A small self-supervised audio encoder (BEST-RQ), trained from scratch.
Model: 1.6M parameters, log mel input, arch tdnn, norm batchnorm, activation relu, depths [12], widths [192].
Training: soap at rate 0.0024, 10100 steps, batches of 384.
Data: trained on melodies that start on their tonic, played by one synthesised instrument, 26041 training examples, 148.9 epochs.
Rows from block 5, named by matrix and row number. Each number is 200 + 20 x the weight over the matrix's rms, rounded and kept within 0 to 999. All counts start at 0.
# fc2: squeeze-excite expand (model.blocks.5.att.fc2.weight, 192x24), inputs 0-23
fc2.0,194,181,171,193,210,218,200,190,178,209,201,183,213,176,196,180,217,192,201,169,212,207,226,206
fc2.1,199,199,228,171,210,191,200,213,231,180,198,205,197,186,196,160,226,236,201,221,185,189,206,205
fc2.2,222,199,199,229,199,195,200,221,202,192,205,210,189,211,185,194,185,208,200,146,186,199,190,206
fc2.3,155,213,223,185,198,191,204,183,159,224,200,194,181,201,214,161,166,193,200,250,204,225,148,232
fc2.4,185,228,200,190,184,204,198,218,206,189,205,185,179,223,223,210,181,169,199,187,233,190,205,188
fc2.5,180,161,215,206,192,200,197,218,194,213,197,198,177,189,209,183,222,217,199,179,191,205,209,223
fc2.6,208,209,174,189,175,216,199,175,205,195,204,192,206,176,218,201,223,211,200,179,208,192,205,186
fc2.7,201,217,162,200,213,183,201,193,214,182,197,210,213,196,211,218,196,210,200,207,208,187,199,208
fc2.8,183,199,211,188,201,194,203,218,208,197,207,227,218,176,195,229,198,218,201,195,182,202,209,185
fc2.9,196,212,188,185,221,208,198,227,191,185,205,192,224,200,176,222,201,223,199,217,173,220,192,220
fc2.10,185,234,233,211,210,244,200,110,181,156,189,197,182,174,215,190,230,201,200,200,190,253,216,225
fc2.11,201,191,217,188,207,194,201,207,214,194,196,207,203,205,211,214,171,197,199,196,198,192,210,226
fc2.12,173,205,215,179,195,164,200,195,165,211,206,181,221,184,212,222,207,192,200,225,188,220,200,210
fc2.13,199,181,169,221,183,195,199,217,191,198,196,197,213,199,183,203,224,193,201,206,179,201,194,213
fc2.14,181,215,174,179,205,201,201,237,171,232,202,182,223,175,230,223,194,209,202,218,201,201,188,194
fc2.15,185,214,217,203,198,208,201,221,175,202,196,206,205,214,208,173,215,196,199,233,219,202,211,184
fc2.16,209,210,247,153,144,168,198,184,164,188,202,207,138,176,203,211,231,213,200,215,202,297,209,222
fc2.17,216,211,170,182,188,213,198,201,184,195,200,273,190,229,266,237,226,167,201,219,195,204,176,189
fc2.18,184,161,238,177,230,212,198,203,203,202,199,154,233,135,253,241,225,205,200,229,172,186,192,202
fc2.19,182,249,198,214,224,182,200,209,202,202,201,185,207,212,187,199,189,194,201,177,204,216,203,182
fc2.20,188,169,212,231,144,142,197,185,137,193,198,213,230,168,166,222,194,207,199,182,207,281,157,248
fc2.21,156,200,173,202,211,158,202,225,209,164,198,216,203,226,209,214,200,256,199,207,199,200,205,185
fc2.22,180,216,188,197,215,191,199,190,188,191,199,213,211,214,176,203,189,239,199,227,185,201,191,205
fc2.23,186,186,183,193,167,204,200,218,193,204,202,196,193,214,207,149,213,206,200,179,184,207,178,213
fc2.24,201,168,213,204,220,191,203,206,202,180,199,225,179,196,222,220,222,163,201,162,189,196,203,197
fc2.25,196,163,145,194,213,209,200,218,212,240,199,181,197,169,211,167,212,206,200,188,203,197,224,197
fc2.26,190,188,199,210,200,192,196,189,201,216,201,209,217,217,182,186,188,173,201,209,221,179,228,227
fc2.27,214,188,214,164,158,294,201,208,214,202,204,198,140,190,207,190,217,172,200,215,215,65,194,147
fc2.28,207,218,216,193,220,205,202,198,183,221,199,217,202,192,215,215,195,208,202,221,206,197,209,221
fc2.29,220,262,183,187,230,229,201,172,178,210,200,182,233,137,189,213,199,205,200,178,201,201,162,235
fc2.30,243,207,176,215,169,190,196,216,133,130,203,193,213,189,156,230,219,165,200,185,222,248,218,186
fc2.31,190,237,181,201,209,206,198,165,211,192,201,193,214,195,212,192,244,183,201,196,217,195,195,216
fc2.32,184,192,220,225,220,194,197,223,212,206,200,209,219,176,232,209,223,225,200,202,197,196,195,194
fc2.33,218,202,212,182,197,234,197,227,208,182,201,196,221,202,174,191,216,213,200,204,215,199,208,184
fc2.34,201,192,201,201,191,195,203,205,197,220,202,188,151,219,172,240,231,220,199,212,194,212,184,200
fc2.35,165,171,201,202,203,178,199,225,192,218,205,231,208,178,185,169,301,199,198,197,166,202,211,193
fc2.36,223,183,187,248,224,174,199,243,192,168,195,199,231,210,210,191,209,173,199,154,248,182,201,211
fc2.37,185,232,198,182,158,231,203,166,198,174,204,217,185,166,199,237,205,208,201,202,214,191,232,238
fc2.38,172,190,217,186,225,220,201,189,231,161,204,199,220,190,213,210,211,233,199,206,194,162,174,185
fc2.39,180,177,207,186,197,215,201,204,154,230,205,234,195,169,243,205,180,216,200,207,187,195,214,205
fc2.40,215,172,216,187,138,146,202,191,205,182,201,194,221,205,216,198,187,204,200,190,208,235,257,226
fc2.41,149,208,193,197,219,185,196,212,150,192,200,207,182,239,204,211,212,184,200,203,178,209,221,198
fc2.42,190,219,207,187,183,207,205,198,221,200,197,163,195,215,202,197,188,223,202,215,201,209,225,187
fc2.43,171,214,185,224,212,186,201,212,221,228,206,190,194,208,191,197,221,197,200,206,190,199,214,203
fc2.44,202,212,197,205,218,185,200,207,225,199,199,155,202,194,182,191,190,190,201,178,222,206,187,175
fc2.45,192,198,194,197,181,212,198,201,198,198,204,219,170,208,196,203,221,185,200,216,220,214,183,205
fc2.46,190,178,168,172,216,206,199,218,194,175,198,220,206,190,179,204,190,203,199,224,227,190,212,190
fc2.47,191,215,206,218,207,238,203,206,195,183,197,191,206,204,209,219,166,207,201,214,197,192,228,213
fc2.48,194,238,192,196,211,216,202,213,192,230,201,219,194,169,216,201,198,183,199,194,223,205,207,162
fc2.49,196,207,196,198,200,193,200,191,197,198,196,197,176,201,174,164,212,217,200,197,203,201,222,207
fc2.50,209,182,211,196,205,208,201,224,206,176,210,178,215,177,167,256,169,207,200,192,173,205,197,190
fc2.51,215,197,182,198,208,175,199,199,209,208,201,211,221,207,222,243,232,193,200,206,190,190,183,193
fc2.52,185,241,206,201,189,205,197,202,175,187,208,195,205,232,208,226,172,206,201,218,208,192,182,206
fc2.53,189,211,220,199,192,229,200,209,220,222,204,198,227,179,186,214,226,198,200,207,204,202,192,201
fc2.54,171,172,210,187,205,221,201,203,207,187,207,206,206,218,212,224,178,190,201,198,217,196,218,205
fc2.55,192,227,186,198,206,203,202,230,183,209,196,250,228,230,161,191,190,183,200,197,167,187,202,202
fc2.56,186,233,215,177,223,191,201,214,237,197,201,227,216,178,195,200,210,213,200,184,185,202,210,221
fc2.57,172,174,191,215,198,198,197,195,183,171,204,219,225,210,191,223,178,189,200,206,185,202,220,209
fc2.58,175,245,201,199,200,189,200,195,220,195,198,226,219,209,196,203,184,189,200,216,216,189,216,222
fc2.59,180,231,233,197,210,200,198,196,207,215,204,200,202,198,219,196,219,220,200,215,233,206,223,202
fc2.60,156,178,208,209,214,194,200,217,212,182,205,208,193,229,224,187,196,196,200,218,176,196,193,201
fc2.61,217,188,197,195,189,219,198,224,189,216,204,213,192,177,206,216,166,202,200,202,195,183,212,203
fc2.62,210,196,209,180,203,199,198,183,198,196,201,182,194,189,189,186,217,201,200,210,196,213,198,214
fc2.63,192,230,202,171,205,210,196,206,198,224,199,201,198,194,231,149,199,189,201,218,181,206,197,196
fc2.64,174,221,200,223,207,212,198,190,184,205,199,225,222,248,232,235,184,222,200,193,204,115,195,183
fc2.65,192,205,212,206,213,197,199,204,241,196,203,213,199,213,232,236,228,225,201,175,208,200,190,196
fc2.66,167,198,181,180,209,189,201,200,217,212,200,215,186,207,207,245,171,151,199,204,238,206,225,214
fc2.67,182,205,240,214,214,214,198,213,206,200,203,196,178,195,203,214,219,206,199,219,207,204,188,181
fc2.68,211,188,203,195,151,202,199,201,249,237,198,190,188,185,199,233,211,220,201,192,217,194,203,211
fc2.69,172,232,213,183,212,204,199,166,180,211,191,207,197,220,212,199,198,209,198,182,199,207,224,216
fc2.70,176,216,172,191,220,189,199,194,197,188,203,229,179,223,192,224,212,192,201,227,193,213,202,196
fc2.71,216,191,250,194,187,177,198,199,169,211,203,203,192,200,213,187,175,213,200,188,180,236,201,219
fc2.72,177,191,222,196,203,203,198,205,180,204,202,187,209,210,196,183,203,209,200,178,194,205,216,202
fc2.73,201,212,168,206,203,196,199,205,207,188,198,209,200,182,213,192,192,193,200,232,197,202,199,227
fc2.74,201,184,211,183,207,225,199,203,202,214,202,151,144,186,203,183,207,203,199,222,183,204,234,177
fc2.75,215,217,210,235,198,214,202,205,179,185,208,207,198,189,167,193,204,211,201,224,208,200,184,209
fc2.76,220,184,233,217,203,208,200,178,193,159,196,224,166,186,209,206,205,145,201,208,234,171,210,178
fc2.77,181,166,154,229,189,207,203,219,145,216,191,191,213,197,191,202,225,167,199,146,231,196,245,193
fc2.78,186,203,200,235,177,215,199,157,213,235,200,199,173,193,174,194,209,203,202,216,202,202,197,197
fc2.79,174,190,185,195,206,199,201,192,190,170,209,195,175,205,232,214,189,232,199,157,219,202,155,234
fc2.80,202,188,229,199,198,211,198,204,186,216,198,203,195,190,226,193,188,200,200,205,181,196,199,145
fc2.81,180,197,187,190,203,199,200,226,200,223,193,182,193,191,213,205,215,206,202,203,193,200,197,203
fc2.82,192,229,196,226,186,196,199,214,222,203,210,221,180,218,209,212,195,213,199,197,187,202,199,201
fc2.83,166,194,168,205,203,188,201,211,202,208,200,179,214,212,162,193,171,198,199,210,195,202,193,205
fc2.84,180,187,216,214,224,213,200,215,204,173,192,173,190,184,127,116,48,191,200,202,235,210,213,204
fc2.85,237,152,193,199,227,190,199,187,186,195,199,211,162,175,215,202,200,205,201,198,156,214,239,204
fc2.86,190,214,199,191,188,185,200,172,183,213,203,218,180,192,188,182,214,219,200,218,195,228,186,212
fc2.87,198,194,257,161,175,211,202,168,193,188,199,187,216,173,205,182,200,164,200,204,197,211,226,172
fc2.88,188,202,179,219,207,206,199,196,207,208,200,196,197,232,191,210,124,187,200,223,209,184,201,217
fc2.89,224,201,202,201,177,187,202,250,203,192,207,201,170,184,220,151,175,175,200,212,170,181,178,180
fc2.90,176,222,222,191,189,184,199,244,214,182,202,210,200,213,203,191,216,177,199,202,198,185,212,202
fc2.91,182,217,223,182,131,210,203,227,194,210,202,220,178,199,219,195,201,210,202,216,215,194,215,209
fc2.92,174,170,180,198,154,178,199,216,201,220,202,246,199,200,217,235,158,226,200,190,181,204,186,244
fc2.93,212,188,214,168,192,230,200,182,194,195,209,224,201,180,200,175,186,196,201,209,210,195,190,214
fc2.94,183,215,218,229,201,222,199,203,198,198,215,172,201,192,209,187,218,202,200,177,200,188,211,209
fc2.95,190,201,186,196,204,204,203,214,210,174,201,220,203,189,221,195,191,192,201,191,193,201,187,207
fc2.96,185,200,204,212,207,190,198,230,204,200,203,192,198,199,194,205,223,220,199,190,181,201,209,219
fc2.97,195,154,201,185,204,186,201,218,213,201,194,169,193,209,198,210,206,197,199,202,205,210,183,173
fc2.98,163,228,189,181,190,169,200,239,226,198,199,192,201,198,235,237,211,153,199,198,194,192,207,186
fc2.99,206,204,206,203,214,191,201,191,225,242,206,230,215,206,226,201,204,197,201,199,172,207,207,188
fc2.100,186,214,220,178,177,226,204,190,177,208,197,219,163,188,226,186,242,197,200,213,198,215,185,229
fc2.101,245,189,235,179,203,156,199,220,163,173,206,210,186,199,202,219,195,222,199,232,176,212,231,252
fc2.102,188,190,203,203,229,210,199,196,173,211,200,214,206,175,209,182,194,173,198,184,179,218,197,193
fc2.103,237,224,177,168,201,208,203,221,203,209,200,198,209,195,184,177,180,211,202,221,193,198,163,188
fc2.104,172,209,169,230,248,210,197,192,222,164,202,157,227,150,247,230,231,220,201,192,192,196,231,198
fc2.105,167,214,180,193,211,198,201,206,172,181,201,197,224,190,214,236,187,214,200,163,188,221,219,212
fc2.106,218,215,205,198,217,196,200,173,176,189,202,181,208,216,181,258,199,175,199,222,186,212,205,223
fc2.107,217,186,179,209,168,177,199,239,219,204,199,189,204,195,182,180,193,223,201,190,238,174,210,198
fc2.108,205,218,160,174,191,172,200,196,189,208,199,193,160,212,204,193,193,214,201,232,196,207,226,198
fc2.109,180,228,205,213,211,220,202,207,212,178,199,220,206,211,206,169,202,207,200,184,196,195,199,212
fc2.110,171,221,105,144,220,210,203,134,141,206,205,249,225,219,133,223,187,272,201,167,263,208,266,200
fc2.111,183,195,189,222,205,200,200,207,192,182,201,204,188,209,201,211,220,195,200,199,184,209,184,198
fc2.112,208,227,177,203,205,207,200,231,173,213,197,197,191,155,176,205,189,154,199,190,195,212,220,186
fc2.113,188,198,223,178,184,201,201,210,192,179,195,209,187,208,192,211,219,213,201,189,194,185,197,221
fc2.114,214,220,184,200,223,199,199,211,172,206,210,201,200,203,193,171,215,195,200,211,186,215,206,204
fc2.115,181,186,212,192,211,212,200,207,218,204,206,204,184,199,206,212,194,187,200,201,185,210,201,232
fc2.116,183,205,208,211,151,235,199,200,183,199,202,212,171,193,226,170,199,228,201,223,200,133,244,211
fc2.117,252,182,227,198,211,191,202,179,196,208,207,235,210,200,181,146,144,191,198,175,191,202,201,192
fc2.118,202,207,174,208,200,223,200,201,198,244,195,181,218,196,209,201,208,217,200,208,187,201,212,202
fc2.119,181,226,180,177,199,201,203,206,176,203,195,206,225,217,220,198,193,200,199,258,206,191,211,179
fc2.120,224,199,191,203,186,168,199,179,209,216,206,198,211,188,233,194,199,183,199,197,172,218,206,191
fc2.121,186,207,227,200,216,190,199,208,198,187,194,188,204,192,169,212,188,213,200,226,223,204,185,186
fc2.122,187,177,170,215,200,195,200,191,187,193,205,188,205,189,217,201,184,213,200,208,232,196,205,194
fc2.123,182,205,189,184,176,215,200,212,192,223,204,211,217,174,195,188,170,177,199,225,212,196,196,206
fc2.124,206,183,148,209,215,211,204,199,189,221,200,192,208,239,179,166,191,208,200,172,205,203,206,214
fc2.125,218,196,218,216,217,202,203,198,224,159,196,201,197,221,192,257,204,183,198,222,207,186,174,183
fc2.126,228,224,199,213,205,190,199,193,177,218,199,206,198,190,203,205,178,206,201,237,197,197,218,188
fc2.127,165,214,209,165,216,197,201,222,181,185,201,215,225,219,240,204,228,176,200,176,174,206,198,209
fc2.128,214,214,158,195,227,209,197,192,161,203,205,210,199,178,171,224,169,184,199,181,177,244,210,198
fc2.129,190,171,221,184,214,213,201,200,212,187,197,212,182,207,186,163,210,206,199,187,185,210,221,218
fc2.130,175,241,203,211,211,212,199,208,196,182,202,215,211,182,228,224,214,208,199,181,195,194,176,188
fc2.131,128,193,230,222,234,175,206,72,205,227,199,213,240,223,236,208,216,291,199,165,152,180,198,215
fc2.132,178,186,207,191,194,194,199,202,193,216,194,201,186,205,205,183,181,239,201,204,183,211,246,212
fc2.133,247,203,203,292,263,188,204,221,197,193,198,175,211,219,220,187,205,210,201,207,214,0,222,284
fc2.134,201,207,209,194,203,202,196,193,210,196,199,204,173,177,186,202,205,185,200,205,197,209,237,220
fc2.135,217,189,248,165,210,190,202,175,179,166,194,182,234,171,189,265,194,179,200,220,206,156,224,221
fc2.136,164,192,217,268,194,174,203,260,212,192,203,159,187,146,222,196,148,141,201,187,89,225,192,225
fc2.137,217,197,225,190,193,193,203,227,204,239,202,201,203,160,180,211,233,220,201,197,195,191,188,220
fc2.138,186,214,204,209,220,198,201,202,188,211,205,196,182,197,210,191,197,205,199,185,177,206,173,176
fc2.139,192,208,222,191,217,193,200,202,199,193,195,207,219,196,192,215,217,184,201,184,193,201,211,208
fc2.140,184,211,195,199,190,184,198,222,199,182,203,201,187,219,198,223,194,182,201,211,178,203,213,197
fc2.141,190,194,184,185,209,196,201,210,199,222,199,195,214,198,201,194,221,210,201,187,202,192,195,225
fc2.142,193,178,183,184,193,187,205,193,182,222,199,216,195,220,179,213,174,200,200,197,231,197,213,232
fc2.143,202,157,209,213,208,196,199,181,231,207,196,221,183,193,163,257,226,205,199,204,188,190,206,208
fc2.144,196,206,202,227,185,186,198,244,167,192,193,207,221,169,188,190,205,215,200,243,232,167,191,200
fc2.145,239,168,182,208,174,203,200,185,204,233,199,185,189,207,203,214,192,260,200,231,177,190,187,223
fc2.146,228,202,205,190,197,189,200,209,232,255,199,179,206,184,217,179,189,163,199,182,207,194,222,180
fc2.147,187,192,212,225,179,209,201,205,214,190,202,213,214,219,209,222,199,182,201,210,176,188,180,224
fc2.148,168,217,178,198,205,207,200,235,185,196,199,197,200,207,214,184,219,196,200,210,195,212,183,194
fc2.149,235,201,206,175,192,227,203,215,214,194,199,197,198,178,224,185,187,215,199,193,198,191,205,217
fc2.150,188,223,191,195,200,229,197,229,217,205,203,184,162,201,208,232,193,203,198,206,182,196,175,187
fc2.151,156,170,209,225,200,222,200,224,230,182,197,158,231,190,215,202,246,201,199,179,184,186,179,177
fc2.152,194,210,197,197,206,183,198,195,194,190,200,203,222,200,219,194,220,186,201,208,214,211,211,210
fc2.153,196,185,191,198,215,195,199,195,215,177,202,208,182,208,198,221,216,206,201,198,204,189,200,192
fc2.154,175,225,236,181,202,203,198,189,159,210,202,189,200,181,207,183,218,210,197,232,195,210,181,215
fc2.155,168,195,180,185,219,209,197,216,196,216,204,204,157,184,204,193,201,209,201,197,180,217,224,213
fc2.156,224,197,194,188,214,181,202,220,215,208,196,187,195,217,189,216,222,157,200,194,192,187,168,173
fc2.157,178,203,188,183,203,191,200,206,199,200,202,215,197,194,209,208,204,189,201,186,205,204,181,189
fc2.158,190,239,190,182,212,181,202,233,198,188,199,195,207,204,215,223,222,182,200,168,149,174,201,209
fc2.159,185,179,206,213,186,203,201,214,174,204,197,191,206,195,224,206,204,203,201,203,215,214,213,186
fc2.160,232,198,208,275,44,77,199,188,128,157,206,191,271,191,186,183,214,207,202,179,215,238,210,259
fc2.161,169,202,224,199,206,225,199,187,220,197,200,205,214,231,237,196,184,183,199,169,220,200,222,217
fc2.162,196,195,195,166,202,226,202,250,199,190,196,189,196,188,217,185,207,192,201,205,196,196,199,175
fc2.163,188,209,225,217,211,188,201,213,221,219,196,186,217,186,181,189,228,205,200,200,193,213,223,193
fc2.164,243,228,183,180,209,201,198,209,185,197,201,206,210,216,186,197,156,180,200,200,156,222,209,218
fc2.165,189,191,153,200,197,200,203,159,179,180,203,193,221,181,206,207,209,186,200,208,222,199,171,214
fc2.166,184,253,182,224,206,201,203,186,230,203,196,194,207,185,198,200,223,198,201,214,196,214,221,214
fc2.167,187,211,195,206,168,205,200,207,176,211,203,200,210,213,214,183,208,169,201,195,192,186,179,212
fc2.168,215,186,207,203,177,242,195,196,220,189,203,195,190,225,217,185,189,174,201,194,194,196,184,164
fc2.169,207,183,167,187,168,203,200,214,183,190,194,186,201,227,215,217,163,198,200,207,193,196,215,176
fc2.170,201,232,196,192,197,211,200,197,193,209,198,236,185,183,198,176,205,222,200,231,209,209,200,215
fc2.171,167,237,219,203,221,205,198,198,193,212,209,211,195,188,195,213,208,204,201,195,182,195,220,207
fc2.172,196,190,188,180,192,220,199,186,206,215,204,151,200,230,195,196,210,203,198,206,187,200,204,215
fc2.173,205,220,190,207,213,212,202,211,186,206,211,200,165,200,185,199,161,179,201,170,204,192,185,180
fc2.174,166,213,201,226,182,219,200,208,161,214,206,215,200,187,182,206,211,222,201,234,217,193,200,232
fc2.175,212,200,188,196,205,193,200,227,213,244,204,207,213,170,198,172,179,215,199,168,170,217,211,215
fc2.176,182,202,174,197,223,193,203,210,195,197,204,189,209,200,180,197,178,231,201,180,253,193,221,185
fc2.177,204,200,173,158,197,215,201,213,198,208,203,221,201,202,234,187,207,188,199,185,170,206,194,208
fc2.178,184,189,205,202,217,175,201,186,205,195,200,204,181,234,179,215,223,206,199,211,176,212,191,210
fc2.179,199,213,197,197,201,208,202,205,239,204,201,196,175,194,191,186,213,193,200,197,224,215,218,198
fc2.180,226,208,250,189,170,192,199,251,201,188,207,155,196,182,201,186,201,175,200,248,152,209,177,180
fc2.181,157,209,217,198,204,205,199,132,188,193,202,198,247,205,199,171,212,217,199,179,191,215,217,179
fc2.182,237,190,167,163,191,136,199,294,236,253,203,123,173,150,237,189,202,168,201,207,141,210,169,216
fc2.183,192,184,197,188,168,237,195,207,217,183,205,196,144,218,203,214,194,222,199,201,207,202,203,213
fc2.184,195,159,209,203,211,200,201,228,213,208,199,192,182,180,172,222,187,226,199,214,181,204,205,216
fc2.185,236,188,211,183,202,207,200,240,223,193,207,168,179,163,213,247,230,181,198,206,131,202,175,182
fc2.186,207,233,197,199,201,185,198,205,219,212,205,181,224,183,176,126,215,187,199,192,173,210,221,186
fc2.187,203,146,233,214,224,204,197,193,218,205,206,201,212,176,188,227,170,209,200,169,187,199,209,210
fc2.188,193,191,200,204,212,184,203,188,243,214,194,201,185,204,208,189,196,207,200,212,206,191,224,214
fc2.189,204,208,188,213,192,217,200,207,203,204,199,209,171,199,194,197,177,203,200,232,216,194,206,223
fc2.190,193,206,207,199,223,213,198,208,190,201,199,193,220,196,208,222,217,221,201,203,191,197,194,208
fc2.191,198,207,204,192,209,183,196,232,206,186,206,187,175,203,176,229,202,207,201,203,187,217,199,188